python train.py --dataset="struck, bounced, scraped and rolled objects made by modal synthesis" --method="mae" --encoder_norm="layernorm" --encoder_parallel_block=false --encoder_inner_norm=false --encoder_num_experts=32 --encoder_moe_every=2 --encoder_width=160 --lr=0.0088 --orthogonalizer="newton_schulz_5" --grad_clip=0.5 --steps=6300
Rows from block 2 of the encoder of a small masked spectrogram model, named by matrix and row number. Rows with one number belong to one neuron. Each number is 128 + 24 x the weight over its row's rms, rounded and kept within 0 to 255. All counts start at 0. Numbers have three digits each. After the name is the row's rms in percent of the matrix's.
After each neuron's rows are labels from the 100 clips, of 14848, where the neuron reaches its largest size: "responds to" is what is common among them. Only what is clearly more common there than usual is listed. The data: struck, bounced, scraped and rolled objects made by modal synthesis.
# gate: MLP gate (encoder.blocks.2.mlp.gate.weight, 480x160), inputs 0-159
# fc1: MLP up (encoder.blocks.2.mlp.fc1.weight, 480x160), inputs 0-159
# fc2: MLP down (encoder.blocks.2.mlp.fc2.weight, 160x480, transposed), outputs 0-159

gate.73 071:136160114126164139094135124133135117095125142079109077137115122077115105127157144152124116102144178185097132095112143158133158130086097134132095134173074135132159102118141117080123107151120123131149179177097128132120135136128117110164134124113110098125137106133136113149145123165144148123168131101175127133188142130093121130078160081105118150109130097114116182113125116154117161138130103087128107142124114167103143140160125113095128107141140129157142121126145092151121138100143144
fc1.73 110:146105155164146123134139135150130109141164127150095138105105103148112149134120096135140124137111079098176128130115129127145125125147162113114135144130139136143094114117111135190127169136113131142118063064140145117118171133100151172109161153141159141125122118116113121087138126122083097116111104179084119146095124114128139124111108127149124142149140172138159119132120173134087088154113116175114127152120155121130097143119073138125128141092151148067146098137098143133091164175125108
fc2.73 076:110130109150132137134143128080130094098126097117135129159162143156096094118112119118103131122143123146114105150137101139166119118126131140139098152119114135126113139142131108055123117060142157092144149164113112144132127103189138160160112111104095108187163131156138099136129141097156142177154154103148124149181109180095105107157130155125136112097113096147132177115116100150105135129146144113092121113110090132146141122160140144159133136119109132143127146100137087182162128112105104
responds to: closed tube

gate.59 035:099091153124112122138099147090184109108142084165108172102149164131088129101159156109150137155130079118147103132139138120112116086104164159102134147104108144103125105149166114161162137096117176157117130133176149122084137131123132153125116149157131117111154141137082102150116162107094082138157112152110133139145157132109134132137117116120134153118148123157164130132093124147146155158095148122163162145093155093143129145156103076104122116060122151133119114138110123127147116137123146
fc1.59 036:118131101171141117138117137155096155133120155119122120161096162106150133093135132107107099154104100125154087096122165128087160158103109108145141158160101119081141115150124156167124152136128108121116153109116154116097097145120108111163107130174087132145105148096160118172083138139121159086144139097099097128142102106157142122153138095093162093107107093106120129094167149143158090133133124113141123137088131149149114099107094109146102093129116094088118168112121143130097118166118103
fc2.59 025:128136173170112121120180130139143153107103157152130108144154112153109146091090101172111146176165123101130115143149114150153161087105133125153126120121089120150117115134107152139105104133143123163136126123132140124127134090135150139116128112195133124105162119060121129128057144131144114116155144158084118160153098120112126112122125163122146094157169107107161092109130108121128100143141167158150152078102129102088106130120145111137101120103121144132176110132118116166115107100125163
responds to: steel-like damping; glass-like damping

gate.72 138:152085139129149114133107163110105106101103213142150109092134116114111110096137121135137105129093159144130109091133145141138096093128180131109130180146114115117153115123123101124123110142128164144065123166156130100140110105136152133068167131118155138116093141112167106167136144116126122109105136155156113135170078086164118164127098116136096132117152152137132155116116143133118133131118117150166098146104084149132084151105117119118109117159107142154148145122127137111168149111144170
fc1.72 124:162170190111125135132147163115111141141153100109112120130147131119123109123148132145101118128086104117132156142119078130142125156122137142115138156140149122167158145140120132120115116166127102184137092119131142152126091127134139117117128140153081055163118111135098154165159112147164139140142126110092130123126112089106125120184087098132105122132075079118109082137107152121114136120105124152103159153112200114153143122105116158129118086099110117145152123142158112131147119145084090
fc2.72 135:118110098140124131144122112174155124068094136127119102123094135160097120160127096129130105126106135130133027090128146108133176098106136111125117146101112119107130146127116160139158179103144146125121129140128089139116092130173125141108167146112117161106138137138116137110093116167111118131143135165161163145125090122117135121135155094127115135144132177120106154128114163109125132080129116087126141136136118168075099193114144130158129137114153165117139167105123129107136165119145148
responds to: steel-like damping; mains hum

gate.308 138:165148141092144110173127114137119074091111159128143119163166122140176072118114138112149116101117157106141122117135148116126146116128131127182162107119119146117096113103118156156110130108124142142160123119110150114117114160132114101156090153126136145133142093126111096116091137095106118113106139117123108114160131152112109160138173134139086114177170090155116099097106117111116086130091186149115143139122160094096123141110123123176155153132163158062129147128112112150132151160117103
fc1.308 116:148156138056144096192083109124141105120119171155145103144161115110154107126103110068139102117135147132137105133154135101132167106146125117155112118117099164124114103114125147125135149154118143164161109110108198131121137141110114087120096180105119139109126104134129085112103156086122165126088146123146116124159138143130129140124144135135087084153095122104102090095135100100126119131146142156105148112084168147091134123124111134142145127128152139106113125127144100159130175165126140
fc2.308 103:094161101125147128110123136096104150143137120111153170124142087107109140117126120133142100157120158123161158101117094106188119126108086169099100108121135108084152126103152119104142105104163086134104141146144137136127160144102157114139115155175141106133104119132132125152150125161111163158119140103154149088078108099151134139121096128096148162131147152157194135116156111099151140151140091125145115112150114131138107140123092145117123121113077129187102131125189150110134156096139113
responds to: string; glass-like damping

gate.279 155:149101126154111168104159115166132146124149116123149093124117121156094100131115083160108128091110085094154169117108116133140146101098149121132128117115092145142127094168088119139112137136152159095136118127145172115068173087172080132092121091126128082134124144139127087119152156080135114112127134162125141133119184118119101144120142150162146082112155131099136146143107139156112146172128125135153123124093131125182105129137157094133149136143160136146151105151107115157144138093125129
fc1.279 117:115108109147136109106124150119099100121130175112150191125123117130143115152106135123135121130151162113142119148167138157110126128133075154091160098145151135122106109100168099099146099131105161096105164136155116146119137166136161097149080194171122150122102152129148142148122152115152074160128107082114116172124087149143142135133119143090116156143142165111139082106101144106146157140125122100130137106177131087124108105109089150104142137100108115114100144092118152113148145137110117
fc2.279 137:129123153120126113101119103128128145135125143175124115139115121143132117125132158106135064140143143097140117121139159136095083101157097119129105124097088134118089113142080103120143112143163181082172103131089177093129147144133113160139152080127140129145111149135097088132110161089116152113108124175129105140195164129095123137152155116147096104132125146110121158151136139158098136151124155099140131138102141128146155107152169112161116141119170116136082164164101129150128115114107097
responds to: closed tube

gate.14 122:144125145099115128126123086134123124134098158106125111147163147118163150097085139121145134098132144112146124120146135173161129128102135143150118089173109100095130145111154149151177124121127130166134144124147122097168108124168076121111158128090133132121157150074131098135146137168124069163108083123148136178133149124125109104117127100163138072110157084122111141135099103128124117131139116115120161120184125147164157144155098119169129142129115130086137081095132145142129153101116091
fc1.14 099:142154126130089105111147125082100135149140116104126143134180131155137185107119131151151149107136088086168163127139104104118115139094147146097111126121116104134111148130119134099162117136172155136104145143157175095153077139160070090084138145115114126130149153097131133128145133124122093149095113118145089133185110114112143101159142177165118133143113093122165174133132081130125125129135129151128145129110085116130152093114076143114129158136091124153146132133107172144147122112134142
fc2.14 098:120142120141164107134150112138126114106107132142154099139145144188127138135115121093078208150118099125132124164115084091135138160147169117143127139117097131164137132142112090078161145107143131103163134117173126154128096101161089139111090112121130145142156144105150110112082143128144117194119158119161148118127128172134122111107106162167090092092125160140138112125085135140100135117171104109124163119086150153153098121099116102145127124111108142114134114105134111140101121135149141
responds to: closed tube

gate.168 074:117110154144080111140146165119112141142143114141175164088118127142105107083104138101103107139117161131123165136110098103109086134111116112184149174116137126091108091160079091135111164099150128148126144122187140170087121155107182103135079098148136150129121135102092143137129110130151159121110105121133152162130147103151146139148127161138140137168080141141110119100064145127127127100155101148163112136127120113148129122156175125150115095109124120123102136131128135105153137114138136
fc1.168 079:108120169074150128120152080147088155159140116137131152131167095112126149124137138188138178112129125134115143098138085105119147170157107140133192074111141114112161151139149133113109104125119138088135150135150091114095129103134080098162093100155134109120112140130095145113108141111139147146138110123104113120109104156088157084126158126142119109159067129113114140105163117148163148132154124182130117110154122120123099131144172136104100107115117121126136127171170133145104133136131126
fc2.168 078:129128100158131130143139127126156152082110133101109108124130138118113130106132150081126129130141095104132144134135087143128126097162127115093136178121128126119089129165118115153151135103168140201097166102089135135115130208127160183123122114086098188128126119147186145113130157106155106141087154129147102131112125132127131143113130139103128126148163117087113124158128135105142107121085136098108147136119135157167133095133109121105154128109129118141077149122119115147168091174099135
responds to: steel-like damping; repeated hits

gate.300 040:169156161097073118133109118124153134106135142118123178127117109144083163120135110090131142109169078122141158115141111090169117133132113177107091156137114117073109136132169135150128113178112111120104112155096102094079139130133146113106115157157136098118146130144147132122109131150148119159152095143134158147120078150125079131167125125155096131116127138162136163115085145128151132110095148103147142131114160141096118138138078138142149112154123087157129162085120130110139152147102108
fc1.300 043:132144104100107112143114146118108121133110160123161113112142082096143148158093144129110120155147142143120130115108146112124114086124132133173142178151129136103126095149152145089163137140127136097136112137118148127171106133150111074117157178082130120136123123128075159090114141092148186147169148154148105103132127103145140087148108102109115095106120082091141102127138191146097117150099151115120128113138123157154162104151151124165152136132129151192115162153121096123142121128161137
fc2.300 036:163104117139155148118129131142165125160117109146130140165092128078125116162087130139102091122106096152076120132155139155140170090135136139097138147146094162121167126120127149122132168112111147130149157122113117099118153099134097144091122117116134098110138125132102137160126119134077120102069153119128185142102131121083088120114135126130084144121150196124149138145124074136129108122142132110133125140146108086141114140136144123150085122153139138123131157156133147055136148149107181
responds to: closed tube

gate.296 103:159140156116094123107100129179138102119121104143157074127162122152170123137127116167088090089149153155111103149096117157149138120144142102171141139129152160128119130118137099123122084113131108134094138166076123122116086119113115127156088142145113135164108112176153145140123128112140136154104115093126173193124133136098092126127167115120117114162097136158102116137105103172134092154136097082135116130131128124159106165140139103075108097119137141124160127159160118113157114125125145
fc1.296 119:111126161112105134122097138178141124109140138147121083106156120133178095162127111111084101110133120142102132139120121132111121092145118122166154132144148142130131144096174074132083094100154107103094175134134100151112078106128139113111105155135116159155098099172124136132134130132135146136126161083153175166108167125083117167117159142097112101150100128124091108133084113153127112167122137129152124124143123103138119128184111129149134117110127110134167100178128125123152101077115133
fc2.296 085:156146075106120148103155154084148168167118147098155122164102099151128139117156152105160132155112090081157128118123145124150090138118113136111094092098130110106127091126120131149174161127123146164125133142147176078139149143127136118118153082136134119131144155127137089125134098128096093113103127149092107106150097099148118116112125106173178185132202128135149110137150123112133158124121109098102120107141122129092133109110140142117163160151126120117099133154172113125130115097150109
responds to: closed tube; string

gate.337 122:124115119143134121130124097112132127134102136125106139121137130097118160116161120133139114127087136167125123144129141110134105122122105154137155139112109151172146153115133131103150091164146155124158107133122152102178131136145126136135161149143115092158141139133112167127147088115111116126145136138121147155144132102086119126152154132131109122156095092105113199111095106147127138208124049147167110136140050080131153146135077105141109130126129152168084100148108085133124114139102107
fc1.337 128:122091133158150131118087094099145095131141164119140111130083163078127146115138108157118109092086107163161139120110150131125117107126125154131176091111121155168156159130132136108157109156180154088133125121094149096160112155133184118136141176114134103151109184152128146127138098109147099125127171122126160142150132088098118144156135127137132109134103115120115170141131094116127125149108092144146121098154079115137113139135085113140115138153143140130080156149094091146171136126125105
fc2.337 101:110130073136109138153129161159153125111125100108109150141126121115144123151129117087140165081096108138177141118134141112120147119122159146144137137124145122077147146149155138106112120115071113131142164195122101128144113116145177103096102096107097115086100155168097154116152108135110124129133097150124131112129122124166140134117103140139149136141139137095124081139105117145144134080107151146134116157114154136092088136067113147119157169138124102122157107192128145139139121138194140
responds to: closed tube; steel-like damping

gate.278 113:093143121081125104159149144128087152094139131167110142130144148126159110163125087131148137119194117138132106145144150140120180109123103144157085160111143115102122144155091109089093099127177115106118129117121146127136124163114151150130167087125148152078142109116121096135128129142134151106143136106139153095132124161130132120106158159153089133096143118188143107115119165173125160096164133166154125132114105126085143132149148131131096136104143121137112101125124127139100155058096108
fc1.278 113:117182130149119087140129104100150110150106138127127132123152160130146125096119131088132187110140114123080095127087159130145099091147134110146119128116134099134137134158152088105138137138110144106134142121157143150134125207123153108162151152129113078124130145147146100082135188134115155094103126127133113157100123140097147178149157181104083097124153138081104086125113162139125154113140127162104140151113144115085123154092125119130095133126134149127149097094112106148131141128118104
fc2.278 087:148127123117142104134087136140121127113136119132124132131145111137129119140113115128096156129109143150171147096113150111103116119146118174118148145196162155076124142101137092107083131103177069151091116129177125112103139097148106141142121121184126151140136143105126188160169107158136107153127166144136123096083157153121154111106072105128140129073112129134144140068125103129127122159119099146125113116142122143132139113107120141160116083138142146147094139158133095171119137109146103
responds to: string

gate.229 066:084141089113134087113152103129148122105147145140169128168197132141122118080141129149111094126115154135093139055160142149117143113089157165138122114136098118110101123120121143083128147156138153165134079137115142143098143137142171123141121144126142090106137104112122156097134100130121143108146127115140140125146115139171135132144132173155174141105153128157186121120131128133132145083148120133102115116088140134142141147089104138139094114084131129094137187117102118143167120145084118
fc1.229 062:107172115103139098132143133156136134175146148105141103163159146129145143110114132120082111091096106128106171100128136097131131175147169159164126153142120167121110120126134155087152123114124134159107089114123116117166123119087140139132097080130095117183173154150149142138106093194086125120121129110093099121104154151148125101149093151159159110132149139169149118106099088128109162110163152137138141094109129111145168131149121147087146119136125124140152111113114126151124087146125110
fc2.229 062:103124173121120105151100133121091110107108184159102143132154114098141139122093142174117130130099138106100147128115093108161095111106156098121103139166129147105098147101137178157104141109151148148116114110171139130161127082130150133118116127144126103137093138111147113142130134163114187114140106125088117143141121080113111134127106141126121122117156151136111130104133150119135146122158134166110111169132072122143094144129128161141130100186119109152205083104136125096100110116170158
responds to: steel-like damping; string